Weights of a small image colorization model.
Model: 8.21M parameters, activation mish, widths [64, 128, 192, 256].
Training: soap at rate 0.0023, 9400 steps, batches of 64.
Rows from block 6 of a small image colorization model, named by matrix and row number. Rows with one number belong to one channel. Each number is 200 + 40 x the weight over its row's rms, rounded and kept within 0 to 999. All counts start at 0.
Before each channel's rows are labels from the 100 images, of 14976, where the channel reaches its highest value: "responds to" is what is common among them. Only what is clearly more common there than usual is listed. The data: coloured fractals of 300 iterated function systems on busy backdrops. In brackets: how many of the 100, against the usual share in percent.
# convs0: first 3x3 conv (model.mid.0.convs.0.weight, 256x256x3x3, each kernel summed), inputs 0-36
# convs1: second 3x3 conv (model.mid.0.convs.1.weight, 256x256x3x3, transposed, each kernel summed), outputs 0-36

responds to: yellow (27 vs 8.2); grey (26 vs 8.5); orange (25 vs 8.4)
convs0.58,258,246,201,157,208,219,225,254,212,168,161,231,185,191,162,198,254,212,217,207,215,248,227,214,225,212,225,232,290,260,224,218,119,267,254,259,265
convs1.58,127,133,228,200,133,215,170,197,203,215,228,204,219,206,173,231,203,175,163,219,175,172,160,171,170,191,240,191,192,209,198,147,308,200,213,224,183

responds to: orange (30 vs 8.4); yellow (28 vs 8.2)
convs0.2,154,217,140,193,204,272,179,205,181,283,278,161,123,217,201,164,220,188,209,204,252,257,157,261,189,150,149,166,112,122,178,181,124,176,166,194,150
convs1.2,208,171,150,138,162,221,159,157,210,221,194,224,192,244,184,220,227,207,201,177,78,206,161,155,182,162,178,260,197,140,168,198,230,209,238,208,171

responds to: teal (34 vs 8.3); purple (25 vs 8.2)
convs0.203,205,210,159,184,170,221,173,190,198,197,176,118,210,175,269,251,136,190,233,138,215,242,226,159,129,177,245,320,202,233,220,160,233,160,206,180,164
convs1.203,197,230,141,215,221,228,284,249,152,206,210,266,200,153,244,234,147,207,137,194,148,227,201,230,244,226,167,160,191,134,102,214,115,220,178,235,186

responds to: white (28 vs 8.4)
convs0.197,301,217,246,218,125,198,151,206,121,198,162,217,196,127,211,258,241,168,156,205,242,276,179,189,238,235,155,278,181,237,251,173,245,180,201,207,190
convs1.197,219,220,237,225,224,231,153,157,198,168,150,194,163,189,225,210,150,161,144,156,241,121,154,133,181,190,276,181,177,226,121,148,237,194,275,239,247

responds to: green (26 vs 8.3)
convs0.17,165,244,232,245,219,187,171,214,220,225,246,254,221,171,267,229,166,262,146,214,200,225,212,158,216,174,244,190,259,194,120,147,176,187,190,223,204
convs1.17,212,187,285,199,159,147,227,236,209,231,210,222,166,249,197,251,249,187,185,180,169,204,136,180,165,252,275,275,105,158,232,206,245,192,146,224,234

responds to: purple (30 vs 8.2)
convs0.234,174,221,165,207,193,211,166,203,144,220,178,91,156,200,245,181,139,177,291,141,248,244,202,135,231,208,127,228,185,238,106,227,193,168,194,225,130
convs1.234,230,254,198,247,186,188,192,219,184,229,187,193,253,236,220,177,222,174,231,160,195,121,148,175,220,211,224,187,231,258,255,215,143,261,219,230,183

responds to: orange (31 vs 8.4)
convs0.161,228,257,113,174,201,209,226,215,219,244,161,228,220,243,181,259,190,239,228,211,222,191,204,149,224,178,229,243,257,161,129,202,197,279,172,260,191
convs1.161,221,143,249,231,228,196,180,201,205,187,175,196,176,257,117,208,192,215,126,156,107,164,133,149,152,173,173,160,198,231,218,229,144,217,227,197,192

responds to: red (29 vs 8.3)
convs0.56,192,174,181,207,137,191,188,235,202,172,242,129,213,194,260,220,185,220,150,207,221,224,155,175,180,139,216,278,176,217,246,197,217,166,254,224,202
convs1.56,157,255,219,177,187,205,240,237,209,196,154,192,224,170,194,182,244,197,233,148,329,187,197,236,194,243,267,192,257,183,142,209,207,196,146,168,181

responds to: orange (28 vs 8.4)
convs0.11,197,192,163,208,210,144,208,262,127,243,250,261,166,211,169,200,200,216,152,144,253,164,274,190,255,205,212,200,249,110,216,121,237,268,171,219,230
convs1.11,209,200,252,206,237,181,256,215,234,212,218,235,215,157,217,203,220,210,205,175,217,209,133,207,207,132,282,215,192,192,189,195,312,146,237,183,190

responds to: pink (28 vs 8.3)
convs0.249,185,189,215,181,147,199,200,234,142,222,255,217,235,210,167,197,223,207,142,253,160,226,198,221,274,218,247,198,222,282,211,233,170,148,217,237,286
convs1.249,245,172,203,176,207,163,233,233,264,211,224,210,174,175,256,231,25,222,160,227,218,231,169,204,142,224,232,237,153,148,201,175,191,184,213,189,198

responds to: orange (31 vs 8.4)
convs0.61,136,217,195,188,208,172,171,174,250,281,177,224,234,172,176,189,107,225,203,188,172,172,218,236,201,151,152,191,215,142,188,198,200,261,209,130,181
convs1.61,210,244,222,97,165,213,226,168,232,198,219,176,131,241,171,252,225,147,189,290,242,226,211,124,133,227,206,244,184,191,173,254,249,159,263,191,236

responds to: orange (35 vs 8.4); grey (25 vs 8.5)
convs0.89,172,190,194,142,216,219,185,131,195,231,238,135,244,196,224,193,248,261,236,209,149,197,266,228,240,189,222,89,213,183,131,229,114,215,229,246,207
convs1.89,163,217,204,164,189,187,318,223,194,138,208,243,185,227,212,213,210,140,187,192,153,173,189,227,210,192,206,166,231,148,157,221,255,161,216,176,145

responds to: purple (27 vs 8.2)
convs0.38,175,286,175,193,189,202,283,231,182,341,234,180,149,254,281,221,230,231,168,187,201,204,204,186,257,216,259,286,215,203,229,203,246,156,219,252,182
convs1.38,226,180,195,190,198,281,199,145,188,160,198,239,258,191,185,167,216,252,229,191,229,203,178,168,161,259,232,198,254,218,179,203,127,206,223,230,166

responds to: pink (25 vs 8.3)
convs0.135,197,206,171,237,188,245,166,174,132,129,140,213,168,216,245,204,106,226,188,208,217,252,185,225,211,115,83,166,187,174,175,218,152,212,177,254,156
convs1.135,157,234,198,151,235,216,214,222,171,200,223,196,221,153,153,170,267,231,214,251,207,154,172,200,202,160,147,226,154,153,192,276,202,159,200,129,223

responds to: orange (26 vs 8.4)
convs0.10,200,149,153,213,159,213,145,158,117,168,215,168,208,151,153,181,189,169,168,155,199,123,181,188,176,201,223,139,184,243,185,225,154,201,177,80,199
convs1.10,222,158,213,221,265,257,168,225,221,190,204,216,174,223,164,184,225,131,163,193,195,175,126,124,169,194,167,182,136,224,211,214,207,228,177,176,225

responds to: orange (32 vs 8.4); grey (31 vs 8.5); yellow (27 vs 8.2)
convs0.174,209,185,158,174,178,164,199,199,207,245,172,169,154,182,141,166,245,152,128,239,171,186,186,195,203,199,204,217,207,78,171,178,265,148,186,189,200
convs1.174,176,248,242,164,263,197,229,203,286,237,247,223,185,221,207,219,236,214,253,209,220,214,152,194,220,154,217,146,160,173,196,231,196,152,266,150,197

responds to: purple (29 vs 8.2); teal (28 vs 8.3)
convs0.76,176,158,144,182,167,188,179,183,240,174,182,193,206,199,142,190,172,167,185,185,171,178,179,198,196,173,142,140,167,93,230,144,90,234,188,192,188
convs1.76,252,153,172,164,194,138,201,213,152,227,141,172,181,160,166,164,293,249,266,206,241,231,218,269,209,147,170,231,106,135,253,235,215,195,169,161,169

responds to: pink (25 vs 8.3)
convs0.188,295,201,106,239,177,121,187,220,158,145,202,165,225,238,163,121,244,259,295,181,208,98,199,192,201,301,251,226,219,204,199,174,169,221,164,201,247
convs1.188,195,228,155,203,289,309,172,218,168,205,245,210,280,248,170,198,218,176,159,152,290,137,195,183,215,207,227,207,148,231,199,191,151,169,173,200,249

responds to: green (28 vs 8.3)
convs0.74,241,197,258,234,163,183,171,182,150,159,152,168,179,188,247,190,164,156,147,218,209,191,164,198,192,168,211,158,165,190,175,156,297,207,160,145,197
convs1.74,222,193,234,214,230,171,214,202,188,170,159,214,209,219,212,294,163,164,155,191,197,243,150,205,216,235,149,151,147,132,213,260,168,225,117,201,140

responds to: yellow (27 vs 8.2)
convs0.59,203,169,141,206,236,160,165,179,218,212,192,205,195,205,234,201,212,218,258,134,178,190,316,213,215,231,212,159,208,127,225,200,150,196,148,184,211
convs1.59,204,207,278,264,199,268,211,179,266,211,210,218,235,236,207,204,190,139,258,137,171,193,189,231,227,140,158,217,160,220,155,251,209,228,269,176,145

responds to: pink (28 vs 8.3)
convs0.207,290,145,245,212,213,164,181,207,160,237,222,326,231,185,174,179,121,231,205,171,199,218,188,210,192,168,181,256,173,151,211,162,230,167,179,174,177
convs1.207,235,193,278,142,286,151,196,173,268,137,167,171,199,184,132,222,148,219,203,249,212,242,147,161,179,199,178,148,229,248,229,224,217,161,230,107,220

responds to: blue (26 vs 8.3)
convs0.181,165,237,93,186,139,183,193,206,186,142,237,154,197,158,205,193,149,144,156,232,211,170,143,140,131,180,186,191,194,215,153,132,201,231,239,146,206
convs1.181,186,131,209,163,247,143,242,280,154,214,110,195,171,189,220,224,230,186,239,150,239,167,169,192,217,184,222,195,169,152,241,206,233,186,219,186,193

responds to: pink (27 vs 8.3)
convs0.226,182,200,226,242,81,202,213,186,225,132,156,248,205,189,213,258,220,156,132,200,199,139,234,229,204,252,263,245,229,139,196,276,247,134,169,292,208
convs1.226,218,198,203,191,187,187,239,231,130,215,183,242,265,197,234,233,219,211,290,170,206,208,175,185,177,163,277,157,173,220,193,186,221,202,247,218,180

responds to: yellow (28 vs 8.2); orange (28 vs 8.4)
convs0.182,218,149,177,191,174,196,173,170,230,233,193,216,120,189,203,238,192,182,257,169,166,182,166,216,161,114,133,151,214,186,220,164,218,198,210,158,195
convs1.182,201,196,175,227,267,215,185,180,193,302,199,175,247,111,172,160,299,252,157,166,209,202,187,221,235,230,216,244,203,222,138,320,161,268,196,310,150

responds to: teal (26 vs 8.3)
convs0.253,120,205,186,164,160,197,194,226,187,249,229,209,191,187,205,183,170,137,229,126,201,212,187,213,233,223,290,190,280,232,203,80,186,205,219,245,191
convs1.253,245,179,249,210,196,225,213,131,224,140,182,114,152,260,160,241,180,258,242,197,183,188,227,172,180,198,265,183,205,232,119,217,243,120,195,112,120

responds to: grey (30 vs 8.5)
convs0.180,196,183,144,197,160,215,170,177,181,174,214,129,230,204,165,159,198,165,188,240,234,204,210,183,95,181,331,142,93,221,263,149,193,139,230,90,190
convs1.180,257,223,113,188,188,188,180,289,220,228,156,147,220,134,228,134,233,319,243,211,222,162,147,209,256,175,123,134,221,152,188,115,204,161,137,229,212

responds to: pink (26 vs 8.3)
convs0.104,235,226,118,173,176,154,121,164,182,239,303,186,239,184,181,205,236,228,111,203,260,198,184,168,227,181,224,165,240,254,173,263,128,188,225,149,189
convs1.104,214,179,205,232,255,262,229,247,195,247,203,207,208,227,219,177,145,207,100,162,196,214,197,269,162,200,183,178,110,205,196,200,170,183,170,291,197

responds to: teal (34 vs 8.3); purple (30 vs 8.2)
convs0.220,235,281,229,162,198,222,168,149,205,278,279,193,148,236,212,216,262,205,186,173,177,194,226,246,313,239,213,160,169,246,184,238,199,171,246,202,229
convs1.220,112,176,227,255,190,130,204,229,246,196,172,213,231,180,257,216,186,196,207,176,181,251,153,182,189,159,262,252,224,254,173,187,193,281,231,213,178

responds to: blue (29 vs 8.3)
convs0.176,296,250,246,175,161,140,185,178,207,261,190,192,219,212,202,184,182,212,162,120,217,164,239,208,150,287,239,199,183,269,219,195,198,222,174,226,211
convs1.176,223,150,229,260,247,223,247,182,179,138,160,205,253,266,223,220,165,219,195,171,191,251,210,188,224,193,192,238,241,205,178,195,260,198,134,259,180

responds to: grey (25 vs 8.5)
convs0.78,164,219,146,155,143,233,255,227,297,203,236,201,75,231,211,211,213,171,265,210,173,192,244,222,245,289,211,212,245,205,221,217,184,246,228,264,241
convs1.78,255,202,183,256,197,252,181,231,137,302,234,205,220,146,155,178,242,191,176,212,211,189,167,164,181,212,202,282,194,223,187,187,208,243,261,192,185

responds to: white (25 vs 8.4)
convs0.168,270,211,268,210,216,197,199,156,175,265,224,197,221,150,184,173,209,184,233,218,195,266,162,233,166,249,208,277,234,272,258,145,255,249,201,213,232
convs1.168,220,183,265,220,187,216,170,159,201,265,225,222,182,200,171,225,180,226,196,159,180,228,215,163,187,215,258,211,200,201,137,193,279,210,218,236,204

responds to: blue (30 vs 8.3)
convs0.224,161,195,264,157,188,220,221,190,142,153,238,157,178,237,273,220,165,210,193,223,174,233,182,185,134,109,139,232,216,205,139,281,147,156,225,225,191
convs1.224,189,237,261,224,161,247,176,232,220,247,180,181,252,99,150,149,250,133,234,223,224,131,200,254,236,180,166,190,221,287,233,169,244,253,141,194,235

responds to: grey (39 vs 8.5); orange (29 vs 8.4)
convs0.200,193,209,113,184,228,189,209,184,185,111,167,186,187,136,166,213,157,130,197,115,202,227,198,167,176,198,249,185,195,186,171,149,206,205,157,240,184
convs1.200,162,116,216,207,174,223,205,145,166,225,207,186,257,151,151,147,203,129,217,220,141,195,217,169,127,172,210,239,229,206,263,144,257,246,213,199,236